Rows from block 4 of the encoder of a small masked image model, named by matrix and row number. Rows with one number belong to one neuron. Each number is 50 + 10 x the weight over its row's rms, rounded and kept within 0 to 99. All counts start at 0. After the name is the row's rms in percent of the matrix's.
After each neuron's rows are labels from the 100 images, of 14848, where the neuron reaches its highest value: "place" is the part of the image that holds the peak. Only what is clearly more common there than usual is listed. The data: rendered roads seen from a driver's seat, with toy cars, trees and houses. In brackets: how many of the 100, against the usual share in percent.
# fc1: MLP up (encoder.blocks.4.mlp.fc1.weight, 768x192), inputs 96-191
# fc2: MLP down (encoder.blocks.4.mlp.fc2.weight, 192x768, transposed), outputs 96-191

fc1.715 111:47 43 50 55 55 53 57 35 44 42 60 49 54 55 56 35 48 34 36 38 50 57 57 54 57 60 49 31 64 63 69 44 57 61 52 56 54 50 67 49 50 47 56 49 57 63 53 66 46 61 58 24 66 42 60 51 53 52 71 50 40 58 54 38 46 54 46 49 44 43 53 56 63 39 56 64 51 46 73 50 42 43 54 57 55 59 54 51 63 53 35 63 69 52 46 50
fc2.715 122:47 64 55 53 44 62 56 44 57 51 54 57 54 45 54 46 58 55 58 58 47 57 59 62 48 41 62 69 30 29 32 33 53 37 53 60 34 52 54 61 47 50 43 45 37 63 46 29 49 49 41 78 44 45 62 48 41 47 41 32 49 56 47 56 46 44 51 40 45 51 49 44 46 48 36 36 44 70 44 60 36 44 65 45 38 62 52 42 40 37 77 44 51 53 59 42
place: middle left (44 vs 9.4); centre (30 vs 6.2)

fc1.435 090:40 49 53 61 40 44 31 52 37 48 69 81 44 57 42 65 46 71 45 35 47 48 54 50 35 45 49 61 47 56 36 37 31 48 57 55 55 32 44 61 54 42 39 46 58 61 57 46 49 40 42 39 57 51 57 57 44 33 45 42 45 64 81 68 54 65 35 47 51 52 43 43 53 47 27 53 52 62 54 52 62 63 57 41 55 44 43 32 58 65 43 49 66 39 55 60
fc2.435 105:66 36 37 43 57 65 52 50 57 50 47 50 35 40 56 47 53 53 38 59 54 35 53 44 64 49 51 39 36 62 56 49 54 72 43 36 40 62 45 49 40 47 53 60 73 50 53 51 59 69 29 42 43 41 51 29 44 44 44 54 47 35 44 66 50 55 45 54 57 55 66 58 53 50 46 43 39 77 52 69 48 63 50 60 34 40 65 52 58 39 60 52 68 34 33 43
place: top right (72 vs 14.1); middle right (28 vs 9.4)

fc1.661 100:38 40 51 62 53 44 46 54 43 47 56 56 53 47 32 47 55 60 45 51 54 60 57 41 45 37 59 51 51 56 55 36 39 43 48 47 59 45 33 51 49 60 71 61 46 52 74 56 56 34 43 42 46 60 38 62 51 37 54 50 32 50 46 69 48 58 33 54 70 54 30 39 54 56 41 56 55 51 45 44 40 52 64 38 55 47 55 24 62 45 59 58 76 53 38 44
fc2.661 088:63 44 60 39 37 74 46 51 54 55 49 50 44 47 60 63 39 53 53 52 43 47 33 40 52 48 39 50 49 43 44 55 61 44 70 47 42 34 58 58 50 64 58 48 62 41 42 42 40 73 59 36 43 38 61 21 55 38 54 62 49 54 58 44 53 52 42 63 54 39 61 66 36 53 58 62 34 58 49 75 63 69 44 44 45 49 46 62 63 47 41 46 43 39 35 42
place: top right (87 vs 14.1)

fc1.743 116:50 48 68 53 57 54 64 42 52 61 46 41 62 67 48 43 43 46 40 58 43 67 46 36 58 40 61 32 49 33 57 44 53 46 54 51 54 48 57 61 48 55 56 42 47 32 37 52 51 32 41 48 47 48 63 48 60 47 57 37 56 56 69 57 41 62 39 61 60 32 51 46 45 42 36 54 67 48 44 43 46 35 47 50 32 51 63 48 68 52 38 47 44 47 56 42
fc2.743 110:51 49 46 69 37 48 33 59 42 53 60 50 62 32 49 34 45 46 62 47 51 43 59 55 37 50 40 61 49 67 57 50 50 54 42 45 34 47 64 45 42 42 45 50 61 47 58 40 44 57 43 62 65 53 47 65 32 64 53 61 49 54 30 55 49 54 47 43 45 66 61 65 50 48 45 61 26 50 48 57 60 45 51 42 58 41 36 46 31 41 56 42 71 51 43 61
place: middle right (78 vs 9.4)

fc1.350 091:42 55 40 59 49 46 60 53 39 36 58 64 48 32 51 53 58 50 42 66 43 46 51 47 43 53 38 53 36 58 68 39 65 41 50 47 34 49 55 34 48 66 46 75 40 38 43 62 44 47 54 54 41 52 54 43 72 60 63 40 53 51 54 64 47 60 56 57 46 27 44 45 44 44 63 27 65 25 68 43 31 52 44 65 65 30 55 41 39 53 51 36 53 60 43 39
fc2.350 086:49 47 49 41 37 46 45 62 67 53 47 51 46 74 58 60 53 48 49 35 57 75 43 44 54 36 47 51 57 56 34 48 41 47 59 53 52 46 47 46 34 55 64 50 57 61 49 51 60 59 34 33 60 55 61 47 28 50 40 49 63 53 51 34 35 56 43 51 60 56 58 45 42 59 52 56 36 54 42 53 72 41 54 39 37 61 55 51 57 37 64 49 49 38 75 54
place: top right (54 vs 14.1)

fc1.452 103:44 67 60 54 49 41 53 48 49 48 47 53 63 52 32 52 56 36 44 53 35 56 50 63 61 59 74 53 47 49 41 49 56 49 65 47 42 69 66 58 42 56 47 60 64 54 67 45 54 61 43 51 41 49 57 41 36 41 47 35 58 44 66 51 34 35 62 36 55 60 52 44 49 66 36 28 43 61 36 52 55 50 41 46 58 53 51 47 52 59 40 64 57 27 53 59
fc2.452 094:52 29 46 58 46 44 48 50 45 63 53 55 70 53 58 68 45 50 56 70 53 51 66 53 52 35 42 55 47 44 74 55 57 51 61 62 56 48 43 36 40 50 36 35 38 36 61 39 43 56 46 41 59 46 56 69 44 66 50 59 37 48 52 29 51 44 53 55 40 39 62 56 57 41 48 42 43 52 57 51 44 52 52 55 50 29 29 52 49 50 49 51 49 52 48 59
place: middle left (53 vs 9.4)

fc1.502 133:48 57 40 62 46 44 70 50 46 66 59 37 80 59 61 65 46 51 57 41 31 61 68 48 48 44 55 61 67 35 55 43 54 30 70 39 59 44 62 43 39 52 54 54 45 56 40 41 56 62 52 55 55 47 53 45 54 48 44 68 60 40 50 48 65 49 48 50 40 30 48 53 52 52 27 65 42 42 60 50 62 50 56 65 65 45 49 46 56 39 32 45 52 38 51 52
fc2.502 111:50 43 54 64 56 44 55 48 70 48 54 47 35 50 53 46 49 38 47 52 41 45 56 58 47 57 41 57 54 34 28 49 35 40 44 49 61 49 55 56 66 44 22 54 47 54 30 52 48 57 39 40 57 50 58 55 54 41 62 48 59 61 51 42 31 38 53 57 43 60 48 46 53 54 29 75 60 79 50 48 54 42 48 43 47 58 53 57 51 38 57 63 64 56 52 52
place: middle left (38 vs 9.4)

fc1.267 099:32 48 53 52 58 40 49 47 59 45 46 46 38 41 53 53 36 68 57 36 57 56 45 56 50 75 57 44 46 52 52 53 44 64 52 70 44 54 66 56 45 47 29 57 41 51 57 27 54 54 66 41 48 62 46 56 35 49 35 49 39 47 53 28 63 47 66 46 37 50 35 57 59 39 65 37 54 39 61 74 48 44 44 26 69 54 45 54 55 38 47 33 52 52 46 53
fc2.267 111:67 52 42 49 35 57 59 50 40 53 51 35 61 55 57 49 62 45 49 57 46 46 39 38 54 55 31 57 53 66 54 73 58 59 53 38 50 61 56 31 54 47 58 35 38 33 53 46 62 42 42 67 67 31 43 54 53 52 54 58 48 50 34 56 48 40 43 55 59 29 50 47 53 48 46 60 48 63 48 39 56 56 45 38 24 44 33 42 53 50 55 56 57 60 64 46
place: top right (57 vs 14.1); top left (40 vs 14.1)

fc1.433 110:60 49 45 43 53 47 53 50 44 63 52 59 50 53 49 49 57 60 49 53 62 53 67 69 50 47 48 35 45 37 60 61 39 57 37 49 61 72 34 62 48 47 35 46 53 55 51 60 63 35 32 34 54 59 56 53 58 42 39 44 53 45 49 48 59 57 65 58 40 37 50 64 49 50 37 65 56 55 41 60 32 55 48 50 50 50 56 70 50 42 38 62 64 55 56 38
fc2.433 116:43 55 46 52 52 53 62 49 59 44 59 50 47 36 54 39 47 55 45 58 56 45 53 43 43 66 36 41 43 43 56 43 60 54 31 55 58 62 75 52 48 74 59 68 46 38 51 31 48 52 47 65 62 67 61 61 45 57 47 55 27 50 39 58 60 60 37 43 60 44 42 54 53 55 38 48 33 51 39 55 43 46 29 34 68 42 46 44 47 46 26 38 66 73 39 63
place: middle left (64 vs 9.4); centre (26 vs 6.2)

fc1.734 103:64 48 45 50 51 54 73 62 26 66 43 66 53 46 54 32 36 61 70 50 55 49 41 55 50 26 58 74 41 42 48 35 55 48 42 44 59 29 59 69 30 54 52 42 45 47 59 62 45 44 45 57 53 62 60 51 54 58 54 53 49 56 56 46 49 54 46 40 40 40 59 52 49 44 48 34 50 45 52 58 51 57 51 53 25 45 49 53 40 39 49 51 62 52 62 50
fc2.734 102:55 67 53 57 45 60 47 31 62 57 51 38 47 56 45 47 53 43 46 44 33 51 43 55 64 54 28 44 51 42 63 51 30 41 62 63 61 52 55 42 53 61 60 58 40 63 48 44 67 55 39 64 51 48 51 59 31 50 53 58 34 38 51 64 53 55 50 53 47 64 65 36 44 52 45 72 48 62 65 66 52 68 59 60 36 26 53 51 34 49 72 61 49 65 47 71
place: middle left (27 vs 9.4)

fc1.519 109:45 36 47 45 49 33 53 41 47 46 40 53 58 47 59 50 51 45 61 57 47 36 47 43 70 41 58 61 52 44 46 68 32 56 54 56 59 48 42 30 54 39 74 44 48 44 44 41 57 51 55 57 58 49 61 43 62 40 72 47 50 44 68 62 41 58 51 58 44 38 54 30 58 58 53 53 42 43 40 60 34 64 49 49 51 51 46 53 65 42 54 52 37 42 44 43
fc2.519 098:45 42 42 55 58 55 50 48 53 47 42 48 49 45 58 59 24 43 46 64 42 56 39 41 51 45 44 19 44 47 54 57 61 65 70 67 36 44 56 51 48 58 38 40 57 54 64 55 44 41 47 49 42 60 40 50 56 44 43 47 72 47 48 55 50 40 47 39 20 40 63 45 59 46 62 49 42 38 58 54 42 66 58 47 36 60 56 54 46 49 41 33 54 52 82 54
place: middle right (75 vs 9.4)

fc1.151 096:59 51 49 47 45 47 41 70 44 61 47 44 45 39 46 57 48 37 54 52 48 54 45 57 43 30 42 70 65 57 42 51 55 44 57 43 78 40 52 51 50 48 52 57 43 52 67 58 53 51 76 35 40 68 58 48 68 43 56 43 54 54 48 28 60 34 49 64 47 43 54 56 49 42 38 49 47 47 50 46 57 50 30 49 59 38 50 53 41 33 62 55 61 68 47 52
fc2.151 089:47 62 60 49 46 46 55 42 69 57 50 52 34 69 44 56 37 53 50 53 59 40 45 50 25 40 43 51 34 50 58 49 34 31 56 36 54 60 41 38 44 49 60 49 60 56 40 35 64 60 35 36 43 34 68 40 51 45 37 58 60 35 54 45 62 52 52 52 59 52 55 29 69 68 54 57 32 52 44 48 50 47 43 61 56 61 59 44 35 62 39 43 45 43 55 57
place: middle left (78 vs 9.4)

fc1.47 108:48 29 52 55 41 41 55 33 55 53 73 57 55 41 48 43 44 43 35 38 50 39 39 34 67 52 44 40 45 52 63 66 51 54 40 50 76 52 44 62 58 55 38 48 57 34 38 61 55 57 46 69 60 44 61 63 66 66 56 60 56 42 52 48 32 56 54 57 40 47 52 59 59 60 39 46 55 53 51 60 49 33 55 62 30 61 54 54 63 58 70 57 49 67 39 43
fc2.47 113:54 47 56 51 40 52 59 51 40 56 45 61 50 52 49 39 59 54 38 61 51 65 38 51 55 56 45 67 57 64 69 39 39 58 61 45 42 44 56 47 47 57 62 48 54 52 47 62 67 59 48 46 51 47 61 64 72 63 67 65 41 38 58 47 38 60 35 36 42 61 59 50 58 23 41 55 61 41 46 59 61 48 64 41 47 48 56 70 50 49 39 58 60 40 62 39
place: middle left (58 vs 9.4); centre (34 vs 6.2)

fc1.163 105:33 50 43 58 49 44 52 49 32 50 42 36 42 51 51 45 39 54 66 42 59 40 45 47 46 60 37 49 57 40 31 69 65 59 41 72 64 33 33 50 51 54 54 55 59 47 66 51 60 57 45 40 32 38 40 30 52 46 52 51 58 64 45 55 45 61 68 55 55 51 55 48 57 71 41 37 36 48 71 42 64 54 53 54 37 47 50 31 53 40 56 45 22 47 43 50
fc2.163 105:60 66 49 57 56 51 29 45 39 52 37 57 71 47 45 72 66 41 35 54 48 56 40 29 46 51 47 52 47 54 59 52 59 44 38 34 52 55 56 45 51 44 50 45 50 43 44 53 49 58 59 38 71 57 49 72 58 46 44 58 46 64 47 54 76 59 50 42 43 53 59 70 44 35 39 57 46 48 44 55 51 49 42 53 60 32 54 46 43 41 59 53 50 71 59 57
place: middle right (76 vs 9.4)

fc1.683 116:50 67 38 36 60 59 31 59 56 62 59 39 47 57 37 45 50 52 45 54 35 49 32 46 63 54 51 55 35 50 61 34 39 49 46 50 52 26 65 37 42 55 53 60 30 70 53 42 51 45 51 55 50 44 62 49 51 49 46 48 31 47 66 44 46 53 54 42 40 43 45 65 65 41 63 51 47 58 41 68 39 31 52 50 52 52 33 32 53 32 51 48 55 48 59 59
fc2.683 111:45 37 51 61 69 57 63 40 46 46 53 30 52 48 59 53 47 41 39 55 48 49 41 40 53 45 52 35 62 68 41 72 46 54 43 44 49 49 65 58 59 52 44 48 52 36 49 48 24 53 58 40 50 61 59 54 67 43 46 58 78 64 45 49 51 50 43 61 49 47 51 47 43 51 40 54 39 42 64 52 51 57 47 35 64 38 28 61 59 46 56 47 55 55 52 43
place: top right (53 vs 14.1)